{
  "model": "multi-label audio tagger",
  "n_mels": 40,
  "norm_position": "pre",
  "activation": "reglu",
  "parallel_block": false,
  "inner_norm": false,
  "num_labels": 68,
  "adamw_weight_decay_other_params": 0.01
}
Rows from block 9 of a small multi-label audio tagger, named by matrix and row number. Rows with one number within an expert belong to one neuron, the router's apart. Each number is 128 + 24 x the weight over its row's rms, rounded and kept within 0 to 255. All counts start at 0. Numbers have three digits each.
Before each expert's rows are labels from the 100 clips, of 14848, where the router gives the expert most weight on average: "loudest band" is the band of the loudest frequency at the time of the peak. Only what is clearly more common there than usual is listed. The data: synthesised imitations of 52 everyday sounds, one a clip. In brackets: how many of the 100, against the usual share in percent.
# router: router (model.blocks.9.mlp.router.weight, 8x160, trained with AdamW), inputs 0-159
# gate: expert gate (model.blocks.9.mlp.gate, 8x320x160), inputs 0-159
# up: expert up (model.blocks.9.mlp.up, 8x320x160), inputs 0-159
# down: expert down (model.blocks.9.mlp.down, 8x160x320, transposed), outputs 0-159

# expert 3
loudest band: 2000 to 4000 Hz (47 vs 9.1); 4000 to 8000 Hz (37 vs 12.5)
router.3:141121154138137119131144097105063156146151132098141150160158136120119102173115110122121151108103139153108127123153122126112136102145102122110116157146153150117114120100103085102106093152096109122129101102139091134107169157151116105090151109122175153093165124118136172099098124158102134078150173145159150144130092164154112115090131135110137162166117117116092121153177101125125141126091120126115111159129167115084152146132120151104114130099151118155096111121151083122104100108113174
gate.2:152159124136124128163125129140128101138094194162121126158165169098112143112081189107164126131182155106127145129107135129167156138145164113121094149111117109148091150172141135090150111152133133132087110107112171108119091143148105121084117093093131139126119109100102120112134136151164089142097157122101115120146150109159134118106125117183125158106142122105111104130114141118120115143151153066081116118108141134134094100116149124156127142149109136157158115134143157086145113104121110
up.2:107083106077132141117148110128128155120157076123103153119133120156139120140142119142130151114105104107148113131105110153071134156087087103151136112117184128126104102111180144122111146101048139120157138129135113124128191081113132122143129139128167146127164096152133151132111132115122139163140137116144104168131120155133144126175093159102112100123146110136146127091180147102153149121133138159165118135123101156125130137109123137076129114110181121101117154097143125166130150104159125
down.2:091136108133110112115144116147104079154190131095160136151140132108105141143125148113098137140133120113116083134128091131131143146115094156149168127142124147141125141154096162104167061153156126124151152124099151175128128156067145126118110127130103160120104096150154122153115150140119131093121144140130102087126169145089143162119107163077104164095129145144152100149121110102125146120179124109143096146137121113121135112162126156129111118099102098150126159173113172100119084135118110
gate.3:121086134130132129155174130121158093130103166106153125126121086160136134098167142114116124111177145124128104112125080145108107095156136099155117139133121110093155127168173157145113142139098094125115099155191128102131127138098105152151112148078132151124082099092137149135140106188128163087142094125112094099108118149122135097115117123115132166119182148126095137112133114138135104171099104139099124113164167121127125128137116111097147123134112142104143145117153158147159166141171139
up.3:154127092108118160097106113121103154124122156115127146170116168118102124115127115168151091135081122151114121194132148143159159137061152176149132128118144124109152092126088163123114063120150103150159140167132091089112066088131142123118149109119110130121153125127113163144152126107111145174135155155144113120136128117104105103138102149172153103138107126155127128113135102100147149136110144112138113125151107169117117111112137144107111124122112111165153145104106160089136135132184118
down.3:150124146145113086128160097128114191120125139177138126137121142129094109090138110146141125129151127089137130134108105119138140135183154097134141154102135156112160111124136117119145133142142147117126102103116119114130158185137177093135104152101121132134119137113127194123101105129139128107101092115088072121153182133149137149115113112094133182116093123125137123127126148104091106126136079115108117137122106088187118076112155151181128118126131193114146092124140143122120146121113106
gate.4:182109116126121090114131153098117102119115105118155116095095100103126137136146113138090167145092142114168162116144095116147106138178104109183113133113123090120122119153105123155162165129120104141130126085141140155113120167071144099145144140179160165150099117096127119132103147066173131140148120128131118157108172135122126132109139114157091103138123135084119156135159133141184124136165137146146078148121129107123128157100150139104115144092128128090143164107108132141146154119126107
up.4:110142128092115122135126128157141129109104130115106152169139155122127179102136178103123112094156100161121136127135132098120088133090127124103051155170163106139145122132092186152126098127111161114150123153104126151102107152178120152141102117139088095102167123108099148148115092106092143134163103128066138113101111128107122135123120126126107147152101130157128148066111144131139111200145144145136145150117134145141132135165145153149166108128109144134136135096131130150092113117139137
down.4:101140123136101136157079165123100168158128129125121138116116094129180112118136121142143160105150142117147171142133145096148122175140088162181084114108099139160140130137144149114096108145117108129114131162117150126132135134088099117143097151127093118150147092155168138151098122140108113128122093113163108138148126112166103157112134129119172134129112098085143118169113109113147127137157078131162145114078168119130130135115104092093116141102145175146121144144148080111149109097078160

# expert 7
loudest band: 1000 to 2000 Hz (75 vs 10.9)
router.7:138131108086070088127125106148180162135106129098112108111146136112120123130135162148165163145130164143154126102132090143166114125170121147155094128102161085138144150126105142090105147112082126101126105142183104155111146149073142130148108144120122107115123111122146110093101130155129147090110145125145152134128066128113163145135161126149125148126146137140147095152145099115162116129157113100110121104098105101109163099145090132141151140106108156097137131098097134120178091099100101
gate.2:133093103109133133165134145137118141140126101105146153129147100142144181117158123077112137106161125122159064093119085164131139120133100106126141096105088118167137165117162175146139122136122099124095159086130114114124111118103135091130108131159104132155144108112109130142136095129145106141082123101112137145131122100140145169189116160122150139106167123144122096109116136127130173178140081160128184158130093141161077119100099111113134138134149131128144103130124160123127155145117164
up.2:123088092143138163174163132144149124097135096112141164111115085153149159123168131091125170106162121116190076106120060155155134157123132083137068083121126118171128127090143128163175132120128128120121144148124103145121107127123184119133131138154139111147162131111120123124129121132150143147107118129121088166103149109127117151151139134129114120120131096116102095113113110110122153146118104145133181145149118127101118141087088102131157163122161114145142112139115128108108150123084163
down.2:119128111110096150134154171085144119131128113158136138126141157076147178108144168118132136135095151086130147131132155121155122137103126125103126136120152158100097147133144188140098115114144156120131192159082086094081172152148120123135100137095105148130125148064120134145150118097161120115154114123115157103151131127148127121147130134138116114100104109142118081075144150136109146128122109120132095087158118113115123170103149126077137117145172168145130112169126117088131148134117158
gate.3:089176120109122149172184123097137117135125126153126120169174115115118145096104115150117133153100112114129099108119149144165142081142116177103142124180139105124114119163109084157116136180117177108130124102147121120152108118106101085084126149135118093110099125087135130102129152123129067153182121157133154128131090115143122118150171135110096127169093130149116122138127160118136125128121127110118148122130079121128129111160134130118125107188125154174117119101128175121103127142114119
up.3:095086110146178118118091126115132135116087118130158123172165151128117118167103144141144131120139124115127151102190154103111168116123163127093081126168143132137155130122115108154128124122133118126121155091090090161118126120124102094110098161163171119111110121104130110098129146155170122174124117133156144120132107105125128150139160120112133126146100134158105158097129113125110169106125155139113152095147078146170129096077133113142151119146083123124122111149126110199144139075150135
down.3:160088139163103128143107123077110125135115151126097137108127089141152158136119131116116127136103137125097121091104145129129146160164135147131107109103077127125129106162107110162173122084117149137128107117069064113141126108152084128142171089116143111112103136107110131150121087139133169129191133095127106144155145130053114105123145148129132148137163138108139125109145191124100178122139131127128175147147140145139155155133149104153128130150149155133109142105128162149097099121126144
gate.4:162119151125127158101138129120132160087164083129128106121128139122140149126106112096119085172121154160136128121098123119130097153094118112114164128079142107166119190104125122153139131112154110118117149080125155092116142089154160115142130126142073128114149106157086093178101117142110142151107144168198135133104125125124163115120102144114134132101093135159110127144120137120103141159116156149121137126103170143148138167133127091124137095123111138145113128178090078097105127161139150
up.4:143123110150097137141123147153107112145106124076111153090148108123121115140125138094126091151078134100078148168156131142101198123116142138150144129104174147172100144172103180143094128124129087107141130099133129143139131109097137092119137137166129085147164114132126127142160139139105146144166123134136113163161145103092112114128161079137107164094144137161110131088133124099073122132122145114119164112141108129115124179141132135152128103106113103105190164144128131111116118117124111
down.4:174099120102154118122165133133121152114093122122135086144143150153133132144084118113121126081136141155120141105107143151156121127104087103115111134138127084140120139117089155086156175084117110105117149140093151149109132127083141124197101121113125123129145113116131135138115165153159151111086094117140126105130124138125119084133117098091115079140152078129148119132192123119117150161147118121093153150126109122168159102138122138102137148122148152144084165184129187140129129103127114

# expert 6
loudest band: 500 to 1000 Hz (40 vs 14.8)
router.6:134106099115199126132150115145105157165109105154110111094084083130166122131146161162112119117161143140118088087138152141112079120147163157078148142137130083153123102161146089154106153151125101169072112138157148175114138086110133100156149153160147094152133129106133150129145116111140101098132100099153134113150124090133111107131158157130114087129114150110149107118115137111130151128108102099109098131145122107165110144140110127138138122139100178132156125126106146092146138106118151
gate.0:143119107124127090099102117089108125083095143111103144091178129124104108117118152133148127159114158124180159131094177168100106153111104116133100138127154120118144126166105128115097183143130056159120130148061153156141139141132141138142173091174107156122163119132143110157140135096104143128148107116138104141112119157135153117127166145119129129129152122131111103139106115093124125134112129149128154129150159136147094078119145113114123128144150087140151102159071141124154125075142127
up.0:136128085144118127133066127095160135126117152157106129113138102164142122131115129106117186086114119122165094131118171116098130130130123133147169123113142128112144131123158119093125104091134123132140168149116128135129160125112128065095138144087127157149065147149122151088123150080128083120107166141109122141100122145133117148132139127125128167123161083131155167135124164098076139078149104111160124116128126092113147090124118110098152134139134057170122121135104136130130155111123160
down.0:123118193124163124140187084083079124154095154092107108130148163122087117167126092129161137115165134175116147141120124138163073125152150160104131136116121131159096117124096101150125084118127135100108090154090086152108126107096113141135110108098105120131173124103138152138176124113149137144156135157135117122132130098134082160123121103152115141092097146131143120137121141143104123126133135100097081160124095177145113119138143108122154100115150174124135122132137136153132107110122148
gate.1:158113130107095119159151093114129099105163146174091099104098154113142145153098119115130135152149101151130134107077137120122142086129172116123147117166085110170117107126141132137144113102171119111122122131157176121106136117132120113126142132108110119103132152075132114138149109162144134148120116139156134138206093158103122110155122131133145147085089123102165154101140134138135122132139141106072128119155120136151083145132145076129136155118110132108092057133123132143168153106169142
up.1:115146130134141130117130117136144135141123147095112162155141108152142121089180140134115152084111138094131159159182123140137144149094082171129123152077132104082149134089112157099111158181124136163139133119123099135107104110092118140127085127151102122124132112163140133114118140113125139101138124106095150127075138067155155117110092159123115115176124142162101086160118122143157143139115144126143134151131129106164141102128133135127135087123160095157158184137139080137081101146131125
down.1:161137130112122118102172133161130156170145144144128101121146113092198117132132083111101117128118139127161145127110146115131138130141127134111129130146124168077160122128085118114143165153126157139178145119179155138137128141100120106122119157132120090171074116111129130099123112164112116105156128144176125146139119132120122132117090109154142150080133119148116089126102147143113103127119092138125104100093169154101142075107110114120123196147111107135108090096085136169146120169147147
gate.2:132173158145127130128131113139106080133083149127121123143126157095108158130110141117126187144136133182105140146102147127103077090113149135118117134139163143178129136119159098136123142152126066162126141068112133146093156128169106115123114129156122123122089171089084169134105126150147122099110128109169133146111133145079144131128121109120115139126117089087133083129130132137116113121128130140162144144154124147109103146149090115143147143109129079126110143145148149100201101142161121
up.2:149136137138103148147118118120106133125114130117096123146162133124156144130105126074151194127132112160116130142137154116097087087143164120093113149104152109126122132075164156169155161163129111156132162075108134133087158106112128128151106117140129121107107108106101124143127118148163125113129117090143151133089100128093146096125110105098185167125161069079135113126118134136136112115133125176149112169143115101115121172130126116122144151114131092148094115152161157096147137177127122
down.2:157133115092112123140145138089096099089141109118139156133138112148148123093118099109147185125109146148072159127137173147124139143114093090109131116118129142152129129116095106143108120122089124130139144129103102098119137106127092101161138155110136169109199155145105126109138111130138162123160141153167102152074129135128127168147107100056119126117150103129124135157114139158123128109129121110098149098133140129158122143112123104164123114157130166114147176203127125143120133132074104

# expert 0
loudest band: 500 to 1000 Hz (68 vs 14.8)
router.0:118159126140141106144173130070121089106147089156106158114109116158083155098173145110119168112106115127138097142140125112152140116118114116110096170085137102147112149137133142099118142114111117166143109160100098125077166166121151181078117173119127119102141096116104146125136090140137136137114133116118106110139097110128159175124129091154122138117099131148158146171169146145086153134154149109114139165117133126118134137144143089140131159125154104085162126129111121131126092087104098
gate.2:094190140129131112121143109099123134078121127132134094085096146149159161131133144138129127126112135115149186123101197132126144169147138135145128147135132092114083148132138104135119102146103122111142115092117070149141131139129160156112138161176147131110094127129133110085129180182109098123122128123102133169096127140116134131117128134096083140126147071161107126114146122146122093158146114100104161165135105143118130174113095140127120132086107167117156133131097150146102139090128107
up.2:211115095167116163105128138139136131169107130146101131125114113084129113125121130137142124125130088130090093087128088118129147117095147129120124100141130144139198116151116167135143153121137119151109119128165158125115161062145126089113143077107142115125089134173146122138099116128111167167097108121147137134129100125150106121135151140178134152124108174075126124144129110124144136101160158157122110147145138085105127104113148120135098127158145095142154133134137093119124094184120135
down.2:138124146111105131176137108098130079106165085136129113149097080130153137156186114147134107120116123106147125145144176097054122133117126122136131157158117120148076108111122123140161131116148122175110147130119175094131159092161097129135125142106137142129118135092063139105150112125145137134120162147098157128141120132146139105093121161138140125128156152142149138137072134185112099147119152142134124109105098153120170151116178135143141146147143139167105121115137096118116147098107088
gate.3:108122121070094171164109116081135077097140097140134141152124146142170128142110118107148119178132168130142140129103128135082162112138154116094165145139189121132162121139115110123105133122107116139117097140140131112112117177101154116101081148111115105085118108136117140136116099167136144142159115153139158148153115151087148134103123130094110118099136098122124097111127138163167172149138117124124136128134101111151113132153175156160150122123104136127174084121070144150118109089153106
up.3:120106123157121132154120138115092110136142108116138140134128138153139122164133098092150171148096143137145104125126130174147104107161169120113166127137144145088126100136123109092118150107117093180110129150108092083159141149128115130129146122151125100086143122114076141145107119171125133168135147114137083144120108141090136155115119137126115134115143121105157127086165104139154171183147096130100171080110106103104135105088158113178173119101110103117145140126090129116136151123162181
down.3:146118106147099148117162138140130150148156152122109089129148130120135181132153157160147134132109123109145171141151145114173107150068102166130149129088165152059080119112059120125150087127130119129139102148148125135125137117153114102126119147150117169138086121125134132081166136083141099132110122099136123117072110146127158128164167106108117154123141151121102135136124120125136113095142157100059107122124153157137147117110172126115147127117147110109107153112143148149139129097095107
gate.4:146162108148131095162143153099093112132153095095116124162081160107173148127105138145136115151145112127144104127117139153123151102155115148074078131049137137124107167133087087116140109090152090163173113129127121097101137153162081071153136121130101133149150145136114161130118142194096109153144133127107152109142107128155175129171152136109130105163144133081114124125118157123120114102117144134151122130134113116163104124150133151139125114098140128126114122128098124128127145136113167
up.4:112094150097142137123075095175126156121106156111137118120148091132087122166110123136154120118116140132101133136145131128155098151104124093200146134183134116122164095127125129156105120171101137081071139124110140146164107093094160129098113136108159109121121130108123111138128136063166128082103126121131134208109168150133131141099125111142122130108118137152160125147119114134100145157145131120121135128149126166112141121111138094137121124168110112152139135117146131150120152100178083
down.4:128158145100110130157086166059128125138124144177138067063150149166149087108137167109118133130128126156137105148137106152141111114159108111098146126109101164104148114156124112131125118099155126122115119079091107137124142120131107150175133133134152129114148131127106176137132130114099116126123152134123132130093130133121126096124112125112104129138135149163154131111142088141133152138103200150173133117141112101139169146120138149161177136132078140100121110145146086112067100148121112